python train.py --train_examples=72500 --encoder_widths=[160, 272, 480] --decoder_weight_standardization=true --residual_init="scaled_by_depth" --decay_fraction=0.2
Rows from block 12 of the encoder of a small image VAE, named by matrix and row number. Each number is 50 + 15 x the weight over its row's rms, rounded and kept within 0 to 99. All counts start at 0.
After each channel's rows are labels from the 100 images, of 14976, where the channel reaches its highest value: "strongest on" is what is common among them; "patch colour" is the nearest of a few named colours to the mean colour under the peak. Only what is clearly more common there than usual is listed. The data: dead-leaves pictures: piles of overlapping shapes. In brackets: how many of the 100.
# c30: last pointwise conv (encoder.blocks.12.c3.0.weight, 480x480x1x1), inputs 0-159

c30.87:20 34 57 56 46 43 33 32 55 23 54 50 53 53 30 52 57 54 45 23 23 25 42 38 26 59 54 57 48 22 18 35 34 56 37 28 15 34 31 50 77 40 59 73 28 31 56 47 25 44 57 35 32 30 18 26 22 59 32 32 48 55 49 47 29 47 17 19 66 40 56 39 22 11 50 53 54 58 20 36 58 34 56 34 56 40 11 19 34 34 46 52 38 24 50 55 38 24 54 55 58 26 63 52 54 58 45 19 20 53 65 43 30 23 26 25 53 17 54 56 49 46 50 44 31 58 35 61 30 40 38 51 43 59 48 36 37 35 37 32 45 36 48 54 34 46 61 50 53 46 58 51 50 41 52 59 40 54 34 63
strongest on: dark (71); textured (68)
patch colour: black (85)

c30.217:14 38 49 43 76 35 33 43 52 36 57 47 50 48 41 54 50 54 42 29 44 23 37 34 47 51 52 52 47 04 10 37 39 53 44 48 07 29 41 42 50 41 54 72 33 39 55 45 38 49 30 35 42 42 08 51 39 63 22 42 47 52 76 41 36 43 11 35 59 37 49 42 23 00 48 54 29 50 23 29 16 42 52 44 49 37 09 40 36 36 51 49 46 41 45 48 37 40 53 47 46 17 85 47 45 83 62 07 45 53 47 50 42 22 18 49 49 17 49 92 45 51 59 38 50 32 69 35 44 41 52 54 61 54 44 34 71 49 36 27 49 28 34 37 33 52 60 36 57 25 35 59 44 52 36 31 43 69 42 47
strongest on: vivid (93)
patch colour: red (26)

c30.49:18 29 54 54 72 24 05 28 55 24 52 45 55 57 16 51 56 52 36 24 18 11 35 25 15 58 48 52 43 15 23 25 23 46 31 18 19 36 17 44 73 28 72 99 19 29 69 62 16 51 69 14 31 14 14 20 13 76 17 15 49 49 69 32 16 43 16 12 78 41 57 27 09 03 55 51 53 70 12 24 68 26 56 22 56 28 05 23 18 33 50 59 25 09 37 44 19 30 52 60 55 19 56 33 57 59 53 08 00 52 87 56 30 20 15 26 60 09 51 77 53 26 41 45 49 63 57 62 53 47 41 46 51 47 49 48 47 38 41 29 51 45 35 52 58 48 63 49 57 38 57 46 54 48 49 53 57 60 53 55
strongest on: dark (82)
patch colour: black (84)

c30.431:30 39 39 37 54 46 37 36 35 31 42 47 36 40 37 54 42 35 43 44 36 29 44 31 31 41 36 36 47 32 23 41 43 52 39 28 25 42 38 45 77 55 52 68 39 40 45 52 35 52 51 36 39 33 28 38 32 64 35 32 43 39 67 32 36 48 29 40 60 44 35 41 27 26 36 30 43 43 30 31 66 33 36 37 38 44 36 37 31 38 33 34 41 22 49 41 29 36 39 43 42 35 72 43 39 62 30 26 26 33 55 47 39 29 26 39 40 29 37 71 43 39 40 49 39 65 41 75 47 47 53 41 48 80 37 52 30 50 47 40 34 47 23 62 49 52 79 48 47 58 66 51 48 48 68 77 50 71 46 86
strongest on: grey (62)
patch colour: pink (30)

c30.145:29 45 59 60 52 38 37 46 54 38 56 46 59 60 38 55 58 63 54 43 30 33 47 48 32 60 56 53 42 35 32 49 46 51 49 44 30 48 43 40 63 53 68 71 46 49 58 48 45 55 79 48 50 43 31 45 37 69 40 36 38 61 76 40 41 42 33 45 60 48 53 48 34 38 58 57 73 66 34 38 68 39 52 38 66 51 36 42 36 47 48 54 46 45 41 56 37 48 57 66 63 27 70 50 62 67 48 29 40 53 66 50 46 45 37 41 65 36 55 72 48 52 33 53 48 60 46 78 50 48 56 50 61 60 50 56 51 53 51 44 32 34 29 54 33 54 74 50 59 40 57 50 45 47 56 58 45 61 52 75
strongest on: grey (66)
patch colour: black (30)

c30.70:29 18 51 50 50 41 41 08 51 07 45 53 54 53 03 59 52 48 29 11 05 26 24 21 01 48 50 45 52 22 21 11 00 58 22 29 24 23 11 51 71 47 49 65 12 09 46 41 00 54 57 14 17 27 18 01 06 53 13 07 56 53 49 36 12 56 22 15 69 21 46 09 20 21 51 48 52 54 15 15 46 07 49 00 49 23 15 03 13 21 46 50 03 22 58 51 37 04 47 49 50 20 53 49 49 52 44 23 17 49 70 46 12 13 03 07 50 18 53 53 42 32 51 44 32 58 46 57 43 47 40 51 51 64 44 43 29 42 39 45 49 44 43 50 45 49 60 47 51 56 60 52 44 48 56 65 46 50 39 58
strongest on: grey (37); vivid (32)
patch colour: white (26)

c30.335:00 30 51 56 52 38 11 27 49 19 49 39 54 51 27 52 50 59 37 34 39 21 39 30 34 42 52 47 47 18 09 34 25 45 36 38 08 34 28 33 62 31 37 79 25 27 57 46 18 40 42 25 35 23 03 23 24 66 16 22 35 53 61 37 14 36 11 20 49 36 51 34 11 00 56 53 43 48 17 27 43 27 52 32 54 18 12 21 27 33 48 47 31 22 51 45 25 35 45 52 46 09 77 39 47 68 50 11 32 50 60 53 21 07 07 20 55 02 50 75 67 40 44 49 37 52 54 40 50 52 57 47 36 64 44 49 48 55 51 51 46 48 47 55 26 35 62 55 67 50 57 47 51 50 61 65 43 37 50 60
strongest on: textured (70); dark (57); grey (38)
patch colour: black (75)

c30.446:84 55 38 54 00 60 50 60 39 54 46 52 48 46 55 48 58 53 54 51 55 97 52 48 60 44 47 49 46 73 90 53 56 45 50 55 90 51 52 54 18 47 17 04 63 48 38 54 44 24 30 53 51 67 81 53 51 05 53 51 49 46 00 53 60 49 91 50 44 53 44 54 62 68 45 46 46 36 77 51 32 47 46 49 47 52 63 56 66 50 56 51 50 60 35 51 57 53 54 33 43 77 00 67 50 00 50 81 61 49 30 46 57 60 69 61 40 64 50 00 52 54 54 62 54 41 57 38 52 50 58 41 49 34 58 57 67 61 55 60 44 52 48 34 52 51 29 58 48 43 37 43 42 50 49 44 60 54 55 33
strongest on: warm (100); large pieces (66)
patch colour: red (100)

c30.363:13 28 56 53 50 50 21 28 57 20 48 57 60 61 22 62 60 61 33 28 11 23 33 31 22 60 53 48 50 24 17 28 25 66 27 18 19 31 25 52 53 60 67 78 28 26 41 32 24 69 71 30 24 17 20 22 18 45 16 13 59 57 50 22 24 55 23 26 94 28 58 24 01 13 55 60 64 56 18 21 55 21 48 26 54 23 24 22 25 27 47 50 22 22 47 55 28 25 50 60 58 18 53 36 53 42 50 07 23 51 72 42 28 18 10 17 54 13 53 64 51 25 43 46 41 51 46 50 48 50 45 48 42 58 43 45 34 48 41 44 33 36 39 52 29 45 54 47 62 36 56 58 36 46 48 56 45 47 44 51
strongest on: dark (98); textured (69)
patch colour: black (97)

c30.246:99 54 47 44 30 52 59 66 46 68 51 52 47 46 68 57 47 48 51 55 70 99 51 58 67 46 43 53 50 96 99 59 69 54 53 68 99 46 68 55 26 58 45 01 64 65 50 51 70 49 27 65 58 61 95 61 59 13 80 73 50 45 31 51 71 46 99 66 38 49 50 61 89 99 47 48 52 53 96 62 11 68 49 69 42 53 90 67 95 53 52 52 66 73 48 52 70 68 51 49 47 98 30 29 41 31 51 99 70 49 33 37 59 79 72 65 41 84 47 28 53 58 36 34 39 48 35 36 38 39 43 55 52 50 34 36 33 33 36 32 51 50 43 60 26 39 26 54 50 56 59 47 50 40 60 52 31 23 41 57
strongest on: warm (100); large pieces (66)
patch colour: red (100)

c30.421:35 41 68 61 47 30 33 41 60 36 57 38 72 73 38 30 69 68 44 39 30 39 44 46 42 72 77 65 35 30 38 41 35 27 40 31 34 48 49 38 61 30 80 81 32 38 70 51 34 34 85 30 40 40 32 35 40 61 38 43 39 64 57 45 36 41 35 40 72 44 66 39 36 27 68 67 76 74 45 38 81 41 65 37 71 40 36 42 46 38 56 62 39 30 40 73 21 37 69 84 72 38 60 55 65 55 53 22 31 67 40 55 45 45 28 41 72 35 68 70 54 42 46 46 26 50 46 67 39 49 44 45 48 62 48 41 46 39 46 26 34 36 38 47 39 52 65 40 63 40 56 43 48 40 59 43 36 54 47 63
strongest on: textured (88); grey (54); dark (45)
patch colour: black (72)

c30.364:48 20 64 61 50 51 33 14 59 30 56 63 60 59 24 66 61 67 22 15 31 50 12 29 22 69 70 50 68 27 49 15 20 66 30 50 42 19 22 52 42 20 53 60 30 19 70 52 24 86 46 28 18 30 28 19 23 54 22 28 61 60 31 40 17 59 43 28 37 17 53 15 34 32 58 66 48 49 38 19 49 22 71 18 71 31 42 26 28 17 61 60 20 48 80 59 36 17 52 57 50 33 48 57 66 39 60 41 39 58 58 52 26 32 32 22 69 28 62 44 47 52 43 45 43 49 29 42 33 49 42 47 42 45 34 35 36 39 45 39 61 44 39 56 40 23 61 62 53 44 46 46 54 41 52 39 36 56 31 51
strongest on: textured (88); dark (71)
patch colour: black (86)

c30.310:42 15 40 46 24 53 56 13 40 31 48 58 42 41 37 64 38 47 17 17 26 64 16 28 34 40 43 45 61 32 49 17 25 62 15 39 49 13 35 54 81 42 35 43 35 26 44 38 39 49 36 34 18 42 49 39 30 42 36 45 64 45 22 48 26 61 45 40 45 10 39 25 46 56 40 44 44 47 43 20 31 23 39 30 42 33 58 41 46 11 36 38 34 56 78 41 53 15 47 38 44 49 45 41 37 49 34 45 50 44 32 22 12 54 36 35 36 44 38 15 47 60 57 35 66 55 53 48 47 42 46 62 65 57 45 36 56 42 32 50 63 55 76 49 38 63 49 57 53 60 62 44 64 40 49 57 49 60 41 53
strongest on: vivid (67)
patch colour: cyan (37)

c30.121:23 36 46 43 59 49 51 39 45 30 44 53 46 48 38 57 42 46 39 41 26 25 40 33 32 47 46 43 50 27 18 36 33 61 38 26 22 43 38 47 65 56 56 71 39 35 44 46 37 55 54 46 41 37 18 34 33 57 27 30 59 48 65 34 36 58 16 28 69 41 42 39 20 28 51 46 43 47 19 24 62 34 45 37 45 48 28 37 28 42 41 42 31 30 55 44 49 38 47 49 47 17 74 53 44 67 35 25 30 40 60 38 41 21 17 34 41 22 45 63 44 39 43 46 37 51 44 67 36 46 50 51 55 84 34 43 38 44 44 38 20 40 26 53 34 48 85 33 51 53 57 51 35 39 79 55 47 61 42 89
strongest on: grey (67)
patch colour: pink (25)

c30.137:36 16 36 39 00 49 37 10 40 21 34 42 39 40 14 62 38 36 19 13 09 59 17 13 13 39 40 37 43 34 46 19 08 54 27 00 55 23 25 44 57 49 34 45 36 18 38 27 16 36 35 40 16 24 43 18 10 13 17 14 57 42 09 20 23 53 53 06 70 11 42 16 00 38 36 40 42 44 24 55 50 30 34 18 46 16 49 14 29 17 32 41 07 16 45 43 46 04 39 44 37 33 38 29 40 16 27 34 05 36 44 30 19 35 20 18 46 44 36 19 54 14 56 63 65 71 64 23 46 52 54 50 27 55 54 44 52 47 43 49 57 42 48 72 47 63 52 51 56 43 48 74 82 59 37 45 57 60 46 44
strongest on: pastel (44)
patch colour: white (43)

c30.235:17 43 65 66 68 40 33 33 62 32 49 41 69 65 31 54 62 56 49 40 17 09 52 52 31 65 55 58 40 25 08 42 41 50 47 47 08 46 39 41 77 45 71 79 43 41 64 53 27 51 71 51 42 41 21 33 43 78 38 41 37 63 90 50 28 34 04 45 63 48 59 41 21 20 61 56 68 57 23 36 69 30 66 41 61 50 26 46 31 44 61 60 41 39 51 66 32 40 54 57 72 15 99 66 70 93 46 12 52 58 72 60 44 32 29 36 62 33 62 83 41 38 42 57 53 75 42 62 49 73 57 35 36 43 60 54 51 51 61 47 50 46 35 64 66 59 37 59 49 53 71 54 59 53 46 57 63 41 54 87
strongest on: textured (66); grey (51)
patch colour: black (35)

c30.182:22 35 60 52 56 09 20 31 54 38 54 42 52 52 44 47 53 53 47 40 31 23 37 42 36 54 58 47 38 13 28 42 41 47 41 21 21 35 37 37 80 49 75 82 36 41 59 52 34 46 66 33 40 33 30 36 30 73 34 35 41 57 71 39 38 48 27 31 66 39 51 37 18 22 50 47 71 59 25 35 70 38 61 36 56 34 24 30 29 39 48 48 39 15 58 53 05 34 50 70 56 23 72 52 50 67 43 23 30 50 56 50 30 28 30 39 65 29 53 76 49 35 41 48 37 65 52 62 44 46 47 34 52 59 41 41 37 46 38 30 38 45 44 67 52 50 55 49 57 59 77 60 48 43 69 72 38 53 42 81
strongest on: vivid (58)
patch colour: black (27)

c30.111:49 50 64 68 55 09 34 44 63 48 58 23 59 68 47 19 66 64 51 45 40 35 54 48 40 69 61 57 28 48 48 49 39 21 51 41 41 48 48 17 50 46 77 71 53 52 62 56 49 39 57 46 48 43 50 52 47 65 48 41 26 68 62 48 50 23 46 39 63 50 64 53 31 38 61 62 59 54 45 46 65 51 73 48 67 51 46 46 47 52 58 60 48 23 36 67 13 47 57 56 69 43 63 59 67 62 57 40 38 54 46 54 47 44 44 42 70 44 63 72 65 31 22 49 31 58 46 71 48 45 52 33 54 72 39 50 45 50 56 42 26 57 48 48 33 51 55 53 56 59 69 40 53 47 73 70 51 61 52 80
strongest on: grey (82); textured (73)
patch colour: black (68)

c30.367:11 46 61 58 52 32 26 46 65 31 54 46 56 65 42 50 61 59 42 41 25 20 44 54 42 61 61 55 43 24 26 45 41 51 41 16 13 40 44 45 65 52 76 86 45 39 60 54 41 41 75 48 43 43 29 41 35 61 29 44 42 63 65 42 37 44 24 40 63 42 55 47 24 23 56 55 69 64 22 41 77 39 58 40 63 52 27 37 37 44 54 57 40 20 44 63 32 42 57 74 64 24 69 53 59 62 42 20 34 56 53 56 47 38 26 37 66 24 58 71 51 54 50 44 35 47 49 74 48 45 43 50 67 75 49 47 54 42 41 32 29 43 33 44 27 64 67 48 54 40 51 54 37 36 72 41 40 62 42 62
strongest on: grey (59)
patch colour: black (33)

c30.306:36 19 50 48 44 53 48 13 48 25 48 57 49 53 27 56 50 51 22 18 26 38 20 39 23 47 47 51 55 35 34 21 18 58 16 42 29 19 35 51 70 43 52 62 33 19 46 52 22 56 57 41 14 41 40 22 24 59 34 32 55 52 58 46 29 54 35 40 62 18 50 24 36 40 45 47 54 55 29 16 67 25 53 18 51 40 36 32 26 20 47 48 28 44 65 52 48 17 50 51 53 27 62 55 51 51 42 37 33 47 61 35 18 28 25 28 53 32 52 59 47 50 53 29 44 51 43 58 28 42 30 54 43 56 34 30 36 25 25 47 38 32 50 58 30 45 64 57 52 51 50 48 48 37 56 58 36 42 20 57
strongest on: grey (64)
patch colour: white (40)

c30.459:61 08 52 51 41 32 49 17 52 21 52 43 48 55 27 47 52 48 11 11 28 39 06 19 17 47 51 55 51 50 31 13 14 46 12 37 39 04 25 33 32 22 45 42 05 21 56 39 23 80 61 11 07 17 47 25 45 43 34 21 43 52 57 25 17 36 40 32 40 01 58 09 45 41 48 53 64 56 55 23 82 21 58 18 55 28 41 22 45 12 57 51 21 52 48 48 41 10 54 55 53 41 46 19 50 47 56 55 25 52 60 24 18 37 31 18 49 20 51 40 64 56 45 37 46 47 49 57 36 31 34 48 60 56 38 31 40 22 33 31 49 54 51 58 39 42 43 54 55 46 58 40 45 43 57 65 42 44 36 48
strongest on: textured (72); dark (60); grey (37)
patch colour: black (83)

c30.96:41 29 55 54 47 39 34 29 51 25 48 52 64 60 37 51 56 59 39 27 38 30 33 39 33 57 54 55 51 36 30 29 27 55 36 44 33 35 37 47 55 31 68 64 23 29 52 37 33 49 66 26 31 19 31 35 24 56 33 22 49 57 47 42 26 46 34 34 61 36 51 33 24 20 57 53 60 56 34 35 57 29 56 30 60 35 27 25 37 36 46 54 33 45 34 55 38 25 59 58 51 28 56 22 59 48 45 23 31 53 64 38 34 20 27 26 60 17 56 46 49 29 46 35 39 66 31 57 30 49 40 43 38 49 45 31 29 34 36 24 43 42 40 59 36 40 52 47 60 54 58 54 49 42 69 66 29 47 38 55
strongest on: dark (92); textured (75)
patch colour: black (98)

c30.195:33 21 46 49 46 47 51 11 51 24 49 54 51 50 28 54 53 47 18 17 20 30 21 33 22 48 47 52 52 34 29 22 19 54 15 33 23 23 37 53 81 37 51 68 31 22 51 48 14 59 55 34 14 42 33 23 18 59 31 20 54 52 56 42 26 57 28 33 66 21 50 22 32 37 52 48 53 54 26 10 61 24 49 17 50 37 34 23 25 20 47 45 26 41 60 50 47 17 49 53 49 26 58 55 52 55 44 27 30 50 58 40 21 22 17 24 56 32 49 56 50 44 56 31 38 50 39 62 32 46 34 53 52 57 35 32 38 32 26 41 42 34 52 52 33 50 65 52 53 50 53 52 52 41 60 60 41 50 26 59
strongest on: vivid (52); grey (36)
patch colour: white (27)

c30.89:15 44 63 62 49 27 23 37 62 36 53 36 56 64 39 37 57 55 45 41 22 19 46 46 38 58 58 56 35 14 20 43 37 33 47 15 17 43 35 41 74 38 71 92 35 43 65 57 36 27 73 43 39 43 22 38 32 75 25 36 38 58 68 44 32 39 19 37 63 43 55 36 19 17 59 54 70 58 24 36 73 39 59 40 68 42 28 38 29 47 53 49 37 18 44 59 08 37 57 77 62 21 69 55 59 70 42 16 27 51 46 59 44 31 23 34 66 30 55 74 49 51 47 49 35 58 50 79 47 44 49 50 57 61 45 44 42 43 43 37 26 39 29 50 32 52 62 46 56 45 58 40 42 47 71 45 43 51 47 88
strongest on: grey (76); textured (65)
patch colour: black (42)

c30.298:31 28 58 58 25 40 27 31 54 30 56 47 55 57 34 51 56 62 25 23 32 37 30 25 29 55 53 56 48 48 30 37 30 47 25 36 38 26 38 41 63 18 63 60 29 25 53 47 34 43 74 31 17 27 31 24 25 47 34 36 51 59 46 30 23 46 41 35 69 24 52 31 25 36 54 56 72 59 43 29 55 34 51 39 58 36 26 27 45 31 53 54 40 36 38 58 40 26 51 65 60 48 46 22 57 30 49 42 45 53 57 32 25 31 39 22 63 37 55 61 51 44 46 29 33 50 36 41 42 43 35 50 35 48 37 24 37 24 23 45 46 31 45 47 53 46 52 45 61 34 51 46 49 42 49 44 47 48 34 43
strongest on: dark (99); textured (87)
patch colour: black (100)

c30.113:30 26 43 44 46 41 27 10 43 31 43 52 53 42 13 58 47 50 27 22 12 44 26 10 14 45 45 42 41 09 37 21 17 65 27 15 36 21 19 53 79 66 57 57 36 15 49 23 13 45 45 44 26 46 18 00 09 51 09 16 62 53 26 34 32 51 28 09 67 32 43 28 11 12 47 52 38 44 08 24 39 25 42 13 48 36 26 01 13 32 41 43 09 16 64 48 36 13 48 41 44 23 45 64 48 48 27 15 10 46 67 39 09 25 06 18 44 32 44 51 54 36 53 34 39 65 50 51 39 32 33 48 48 52 29 37 41 37 42 40 61 55 50 52 37 53 60 49 62 52 52 44 62 47 44 51 44 48 41 54
strongest on: cool (39); vivid (32)
patch colour: blue (27)

c30.22:00 39 47 47 84 49 36 53 53 28 52 49 49 46 32 52 45 49 42 34 23 00 35 41 41 49 54 47 54 10 00 33 33 50 40 44 00 33 31 56 57 41 57 72 31 40 52 52 23 34 57 18 37 20 00 38 40 63 09 33 47 46 87 44 25 48 00 38 74 36 48 33 22 00 44 48 63 53 00 50 37 31 49 37 52 28 00 43 14 32 49 52 26 34 36 51 42 32 49 51 49 00 98 27 50 83 53 00 33 49 47 39 38 00 06 41 49 22 47 93 62 41 62 45 55 33 65 38 44 45 46 55 52 47 49 46 52 42 47 32 52 44 58 38 45 46 51 51 56 49 37 58 42 54 54 47 45 37 52 39
strongest on: vivid (77)
patch colour: red (27)

c30.210:40 33 58 65 44 42 49 40 59 34 63 49 56 60 41 49 61 56 37 34 40 35 30 41 38 58 62 67 47 37 29 36 34 42 33 41 34 27 46 48 42 20 50 38 29 35 44 50 32 54 54 21 28 31 38 36 38 30 41 38 45 59 56 46 25 49 34 40 34 25 66 33 44 40 63 63 59 55 42 40 66 33 60 37 65 42 41 39 40 28 65 64 31 43 48 66 42 31 59 55 53 36 59 32 63 52 60 40 37 62 64 39 36 44 43 35 61 36 64 50 57 47 50 32 52 59 40 48 40 26 33 51 45 44 34 26 41 35 28 50 64 50 35 55 52 38 45 53 58 42 50 43 58 37 50 51 41 39 30 47
strongest on: textured (92); dark (81)
patch colour: black (90)

c30.352:08 28 53 52 47 37 23 25 51 22 43 40 44 53 27 48 52 46 32 28 21 27 31 17 26 61 52 48 41 08 28 25 24 47 27 21 24 24 22 43 64 64 61 72 33 21 56 39 26 43 54 31 25 28 04 17 13 54 03 23 41 51 55 31 21 40 10 21 96 28 48 22 01 06 53 52 64 61 08 23 30 20 51 24 53 28 18 23 02 30 46 48 23 13 52 54 25 24 53 62 65 07 61 43 66 58 37 00 30 47 65 53 25 07 05 26 60 13 54 66 45 43 40 48 50 77 43 56 43 48 46 43 41 58 53 40 51 47 44 53 56 59 23 61 63 30 55 53 59 43 70 67 67 38 39 56 37 63 40 72
strongest on: dark (40)
patch colour: black (46)

c30.207:26 23 54 49 37 42 41 05 42 11 39 50 45 44 17 55 47 54 24 15 21 27 25 33 21 58 58 36 54 18 29 21 12 48 23 41 22 21 21 50 62 38 56 76 03 17 45 58 04 45 38 13 22 24 19 00 00 67 17 19 50 47 43 43 08 47 21 17 57 26 36 06 30 23 50 48 35 44 15 03 32 20 52 06 47 22 25 14 19 23 43 45 16 29 60 42 39 09 45 54 49 29 42 52 45 42 40 27 21 46 45 52 24 23 22 00 54 12 50 50 55 35 52 48 27 64 35 38 39 47 32 46 14 53 42 43 36 32 41 52 59 49 36 53 40 31 39 56 46 50 50 56 60 38 59 58 42 45 40 59
strongest on: vivid (55); cool (42)
patch colour: cyan (38); blue (34)

c30.242:19 18 63 54 61 32 15 25 56 22 57 41 58 62 22 52 57 55 30 23 13 39 28 23 20 58 51 61 44 03 23 28 18 48 27 29 31 31 20 25 42 37 61 66 26 25 63 40 19 88 77 27 28 24 14 27 19 40 10 12 42 60 63 20 25 39 18 20 87 27 59 17 15 21 61 57 61 70 26 20 79 18 48 20 55 36 34 20 21 27 55 55 23 33 68 58 11 26 48 71 62 25 57 40 58 64 55 27 34 36 85 35 21 26 14 23 56 19 56 52 52 69 44 47 33 47 34 64 42 42 38 44 45 54 28 40 39 42 39 54 32 44 48 56 52 47 54 48 55 45 57 47 40 39 43 42 38 60 35 46
strongest on: textured (73); dark (55); grey (41)
patch colour: black (76)